A small image classifier, trained from scratch.
Model: 4.12M parameters, 32-pixel images, arch coatnet, norm layernorm, activation relu, moe soft, num experts 32, patch size [2, 2], depths [2, 4, 2], widths [64, 128, 256].
Training: batches of 256, held-out accuracy 100%.
Data: trained on made-up road signs on poles, 40.1 epochs.
Rows from block 2, named by matrix and row number. Each number is 200 + 40 x the weight over its row's rms, rounded and kept within 0 to 999. All counts start at 0.
# fc2: squeeze-excite expand (model.blocks.2.se.fc2.weight, 512x32), inputs 0-31
fc2.348,211,266,216,77,213,257,198,202,220,191,155,192,123,197,170,194,148,201,179,131,194,184,190,147,227,266,206,221,181,206,224,230
fc2.349,196,317,211,287,199,199,204,218,201,210,208,253,202,237,154,203,126,199,210,232,201,202,195,261,228,277,185,226,188,203,130,198
fc2.350,207,177,199,51,202,213,200,192,207,224,131,190,168,229,149,217,237,177,212,223,199,202,200,254,156,212,287,195,229,198,226,234
fc2.351,202,219,204,317,207,287,204,209,209,192,213,258,215,158,177,184,248,223,221,170,188,204,187,167,219,178,232,230,305,189,159,241
fc2.352,214,281,201,209,254,126,206,233,188,242,179,193,197,214,152,180,273,180,192,274,198,196,215,233,215,279,213,234,255,194,275,176
fc2.353,207,211,203,230,198,231,183,204,201,190,179,280,174,208,243,191,302,211,208,223,213,197,201,310,278,115,197,210,156,199,219,203
fc2.354,212,297,215,87,196,270,204,222,197,174,208,111,257,213,156,188,197,194,202,198,196,202,206,199,197,201,217,179,289,206,185,189
fc2.355,200,232,201,201,191,96,211,193,213,202,192,194,164,193,262,189,112,204,178,194,207,214,214,68,208,207,231,210,243,204,259,233
fc2.356,191,209,171,148,164,213,221,223,185,170,194,147,210,173,233,167,160,201,204,52,192,192,204,264,124,194,212,173,227,225,220,156
fc2.357,217,295,187,197,174,160,222,138,221,191,249,284,169,214,193,226,200,156,209,144,201,227,172,202,150,207,171,163,194,209,304,168
fc2.358,198,229,168,167,212,278,217,212,208,200,218,219,204,202,360,190,214,203,178,209,185,200,200,192,216,158,217,175,187,211,301,176
fc2.359,211,108,227,294,190,262,204,205,205,199,173,181,261,193,106,214,242,197,215,191,220,173,191,165,188,146,155,225,257,196,191,164
fc2.360,189,99,168,97,170,231,194,154,215,186,242,168,244,198,215,213,215,186,189,222,219,200,192,306,209,243,204,195,174,199,252,160
fc2.361,203,249,247,243,202,204,189,172,173,235,197,303,112,182,271,181,167,224,234,116,170,196,199,220,216,178,202,198,199,196,226,130
fc2.362,206,153,181,135,186,168,215,192,170,249,239,253,104,221,272,153,167,175,165,183,197,204,175,204,225,93,206,237,194,181,210,213
fc2.363,201,228,190,297,198,207,216,215,193,222,216,142,222,171,142,200,250,209,184,219,204,219,216,215,211,239,186,203,298,204,78,233
fc2.364,201,258,191,189,197,264,218,206,201,208,223,201,190,227,86,200,167,205,207,71,194,193,210,253,196,190,247,195,153,197,184,255
fc2.365,201,278,194,200,207,223,213,219,195,201,211,174,193,204,255,190,320,204,231,288,203,193,200,217,265,119,188,192,249,199,155,167
fc2.366,179,198,194,190,180,97,176,177,213,189,220,282,228,237,255,199,155,209,181,216,191,225,181,318,146,153,199,214,197,214,149,198
fc2.367,198,221,201,275,208,263,205,193,210,216,187,222,225,205,211,194,319,195,179,310,187,185,185,132,211,205,224,195,179,204,218,275
fc2.368,205,224,187,197,187,308,207,189,188,182,176,192,199,185,141,210,348,239,170,143,201,223,188,191,179,148,184,204,173,199,173,182
fc2.369,207,279,199,146,203,143,200,186,209,187,203,311,181,181,255,198,124,186,214,169,200,210,203,213,266,263,174,211,225,195,162,139
fc2.370,206,252,206,121,214,210,205,157,197,242,206,306,163,217,160,193,162,217,209,163,194,192,205,169,216,255,161,200,158,207,175,90
fc2.371,196,305,200,175,201,283,201,212,208,211,190,184,130,191,143,197,169,157,185,163,196,210,197,309,239,167,190,195,138,200,183,181
fc2.372,212,200,168,158,202,193,183,200,179,189,257,286,185,231,148,201,222,147,155,145,164,205,197,273,157,216,163,196,267,208,291,164
fc2.373,194,224,188,244,204,298,180,202,205,197,174,188,174,215,155,205,286,201,200,130,181,193,202,211,219,241,186,228,210,194,298,295
fc2.374,198,221,202,294,239,306,207,188,200,223,262,165,239,185,153,212,250,207,183,203,214,185,198,220,244,281,237,193,228,220,169,259
fc2.375,212,181,230,274,187,183,213,219,219,158,189,137,199,175,302,212,160,175,176,180,208,206,252,155,292,159,218,197,148,178,196,266
fc2.376,209,253,205,149,158,260,205,186,206,160,200,238,186,197,236,204,186,204,213,168,201,176,217,275,238,303,188,202,78,201,183,184
fc2.377,201,310,202,231,216,221,203,225,204,186,208,207,126,162,210,199,287,217,210,269,196,214,206,189,87,197,240,186,216,196,171,227
fc2.378,218,152,197,135,248,190,228,188,187,226,208,252,150,164,206,169,210,205,189,294,188,183,220,180,146,319,194,185,264,223,186,200
fc2.379,197,197,200,303,189,279,193,194,195,213,193,249,207,159,248,205,204,212,198,111,188,173,182,227,245,213,215,192,154,198,311,218
fc2.380,201,278,213,207,208,329,207,216,204,191,239,195,166,201,182,190,200,214,203,164,199,214,195,293,173,165,239,194,272,211,162,264
fc2.381,209,181,178,154,249,268,199,170,218,217,190,278,216,200,221,210,83,207,219,231,196,231,170,303,199,163,201,209,258,206,197,209
fc2.382,209,170,220,164,202,250,207,173,195,181,218,188,196,186,190,198,124,234,217,39,209,195,163,179,201,178,201,202,135,203,136,185
fc2.383,216,266,203,128,168,237,176,195,196,220,217,243,116,192,203,185,175,209,189,198,196,212,209,277,158,234,227,194,185,190,144,81
fc2.384,230,157,168,305,227,270,188,148,216,175,183,163,137,246,190,203,234,225,228,166,205,199,212,206,260,150,250,173,217,226,270,195
fc2.385,210,226,210,156,224,255,193,212,206,225,192,259,144,211,163,202,245,201,206,169,196,216,204,343,223,250,190,194,262,198,141,162
fc2.386,200,249,202,258,213,225,193,197,203,243,231,177,236,226,262,174,252,200,213,208,209,201,146,209,352,189,199,180,260,196,237,188
fc2.387,197,267,193,199,195,233,207,192,210,226,212,258,215,202,250,207,332,187,194,218,202,186,208,176,266,158,187,189,265,196,112,234
fc2.388,193,270,199,155,164,237,209,190,212,239,155,239,143,225,239,224,186,177,195,223,195,210,219,272,219,73,235,219,225,189,264,178
fc2.389,196,187,187,277,232,175,208,155,224,218,141,193,215,198,248,204,305,217,226,242,195,200,213,144,186,259,209,228,104,193,169,150
fc2.390,204,233,184,254,131,186,192,208,247,163,206,234,145,123,244,177,193,195,173,198,195,172,165,224,192,191,255,239,315,145,224,176
fc2.391,210,318,216,140,190,251,201,227,204,236,172,221,241,200,303,190,183,218,185,208,202,199,211,219,215,100,183,192,240,205,221,231
fc2.392,154,240,234,148,239,241,244,241,178,202,207,199,133,172,166,219,189,164,203,203,179,217,257,247,261,223,117,183,219,235,294,216
fc2.393,201,268,198,230,181,271,202,208,213,225,183,247,168,175,142,196,246,212,201,105,219,190,202,187,230,128,208,212,245,210,104,152
fc2.394,197,97,244,148,238,214,219,227,185,157,188,136,223,203,244,166,178,205,173,251,177,207,192,209,287,134,265,212,165,180,188,223
fc2.395,207,202,209,197,157,273,204,201,179,247,137,197,225,194,245,179,194,221,202,267,196,222,249,177,234,125,196,237,119,190,263,116
fc2.396,208,239,197,205,220,233,209,215,209,194,174,195,232,210,258,193,241,207,193,275,214,214,205,156,342,147,209,219,287,206,157,205
fc2.397,191,250,235,194,199,202,232,217,200,215,123,225,207,194,195,161,248,201,214,212,217,217,199,244,120,137,235,164,189,181,288,94
fc2.398,190,216,204,202,203,147,195,215,209,216,262,204,153,200,143,204,52,191,217,170,210,213,203,221,217,275,191,235,191,205,222,120
fc2.399,194,119,186,263,171,286,191,206,198,152,160,247,152,201,112,202,211,217,211,234,222,190,181,247,180,134,206,211,256,185,230,157
fc2.400,187,227,214,350,186,214,192,193,189,180,201,195,262,214,168,210,245,208,215,251,213,239,201,303,236,230,194,196,201,223,170,225
fc2.401,196,223,206,270,181,153,201,211,190,187,163,148,190,214,228,210,220,168,202,180,208,210,204,63,225,83,223,205,198,186,158,210
fc2.402,213,209,174,230,211,169,195,219,213,216,247,144,279,201,231,197,281,190,206,295,192,201,211,272,181,184,183,206,302,196,207,152
fc2.403,194,157,217,193,217,241,205,164,202,181,213,297,182,189,252,179,141,194,201,118,202,201,206,270,283,225,180,213,255,199,129,168
fc2.404,192,117,153,234,182,171,195,235,193,168,183,206,160,180,193,216,207,233,212,284,210,210,192,309,261,193,226,210,118,199,253,185
fc2.405,198,283,196,203,220,238,217,232,192,210,213,303,213,232,245,192,196,205,197,195,213,193,197,293,257,179,171,180,169,212,259,108
fc2.406,203,234,190,176,198,332,200,223,197,178,191,221,150,191,168,192,225,210,187,144,200,199,212,109,222,140,227,234,211,204,232,115
fc2.407,184,128,207,139,128,246,189,235,251,232,175,219,182,153,201,209,113,191,174,204,187,213,199,169,161,169,216,168,209,163,301,168
fc2.408,206,206,209,202,207,249,200,216,199,227,216,149,190,197,161,189,125,193,203,71,203,185,209,236,307,128,188,204,237,204,224,182
fc2.409,194,263,193,269,180,330,194,173,209,199,155,176,161,213,266,225,208,202,186,129,185,193,214,160,177,195,215,179,258,225,152,194
fc2.410,193,194,188,290,248,209,216,203,205,179,137,241,169,183,253,187,160,221,205,235,218,217,218,198,291,160,224,197,227,182,318,203
fc2.411,200,194,242,223,192,309,210,209,205,200,183,146,219,180,175,220,265,206,206,188,199,180,213,137,177,191,222,216,166,201,340,175
fc2.412,194,153,180,254,202,271,194,191,205,173,189,176,214,180,191,204,301,214,187,167,203,202,193,324,176,118,166,185,216,207,160,175
fc2.413,200,214,202,101,184,211,211,181,188,226,228,235,124,226,257,210,134,193,206,114,209,180,206,195,213,144,156,219,287,189,242,209
fc2.414,200,227,212,192,194,240,220,190,221,217,190,317,168,220,172,203,282,203,189,187,195,184,185,256,256,182,225,215,206,186,311,138
fc2.415,206,269,210,174,264,152,211,216,206,206,80,215,262,203,174,187,258,207,202,193,204,160,162,165,164,127,179,250,180,189,207,164
fc2.416,191,272,213,150,215,273,197,220,204,208,253,224,128,194,206,193,212,200,198,96,194,204,206,203,306,148,242,201,235,201,194,176
fc2.417,200,185,207,238,230,292,206,186,205,212,206,148,199,181,90,189,260,201,212,100,191,212,212,221,165,179,224,217,210,216,137,147
fc2.418,192,282,206,150,211,251,210,177,208,207,155,238,156,185,155,180,124,191,207,140,204,206,216,186,265,280,229,195,109,197,219,213
fc2.419,201,326,206,245,212,247,207,225,206,179,201,210,244,219,184,198,303,212,180,196,205,204,211,275,142,149,163,206,204,208,149,213
fc2.420,195,209,212,153,174,243,221,151,208,164,241,255,187,238,122,208,217,221,235,228,193,194,205,211,153,253,111,171,279,205,249,264
fc2.421,187,230,202,70,180,240,203,199,205,208,176,253,237,211,261,191,234,170,191,234,203,201,189,260,112,237,221,204,234,193,227,139
fc2.422,196,225,217,283,194,253,205,175,201,217,196,316,177,183,213,230,233,185,201,156,197,196,208,288,151,227,176,203,276,200,233,249
fc2.423,206,223,178,103,225,165,229,189,192,235,198,226,202,194,143,248,253,153,189,311,210,226,220,213,155,188,183,184,176,200,109,200
fc2.424,188,154,193,280,167,197,205,183,202,231,181,268,197,215,262,198,147,201,197,189,197,200,200,154,186,189,240,206,191,211,326,289
fc2.425,202,232,200,185,214,263,203,208,199,219,230,215,198,184,274,198,174,198,198,242,203,191,178,197,357,227,192,174,154,190,281,222
fc2.426,190,243,193,188,217,233,203,202,208,186,172,175,202,203,118,202,165,195,207,182,199,203,212,280,301,116,241,196,241,206,301,180
fc2.427,203,117,250,210,202,278,211,219,199,272,211,230,155,196,269,195,191,186,198,161,207,215,232,267,137,220,246,196,126,197,244,225
fc2.428,204,76,202,306,206,190,213,199,205,208,191,217,243,211,213,200,291,196,186,181,198,213,204,218,222,238,181,204,132,199,263,165
fc2.429,207,236,199,297,193,185,204,195,204,225,210,94,272,228,165,187,241,201,195,264,202,189,207,112,198,162,208,233,196,202,240,253
fc2.430,218,165,200,170,219,217,201,196,200,174,177,263,215,221,227,191,220,194,186,163,201,211,206,254,242,139,247,229,254,206,349,149
fc2.431,230,283,204,132,240,207,237,195,196,190,196,254,136,223,240,232,302,157,170,153,199,206,216,141,226,161,140,192,204,191,213,190
fc2.432,207,164,208,289,198,246,196,207,213,216,242,176,204,174,214,201,279,196,205,174,200,197,196,192,197,241,234,193,341,196,172,274
fc2.433,199,305,187,272,220,254,200,193,213,190,194,272,200,225,165,206,222,214,198,176,211,204,191,211,117,104,255,188,242,202,238,207
fc2.434,205,201,199,279,198,280,207,185,205,201,210,150,223,233,217,221,144,245,185,205,209,156,200,186,146,272,140,201,231,172,133,112
fc2.435,208,173,184,143,178,318,192,217,208,214,220,180,142,214,185,189,151,220,203,84,197,184,209,238,228,274,168,187,229,201,223,186
fc2.436,185,217,227,184,180,313,217,194,178,172,163,159,200,180,236,175,230,211,197,185,199,216,212,310,215,192,215,203,316,217,168,221
fc2.437,200,244,195,189,228,283,200,206,201,199,201,210,179,190,131,210,144,197,202,69,199,203,210,218,245,157,247,203,257,201,274,204
fc2.438,187,200,189,151,204,142,197,176,190,209,195,197,191,210,193,195,180,198,239,206,203,246,198,135,70,124,205,183,271,202,278,240
fc2.439,201,110,213,226,205,297,200,204,200,206,167,176,218,194,198,201,152,200,194,239,190,205,194,301,249,289,261,204,167,200,236,192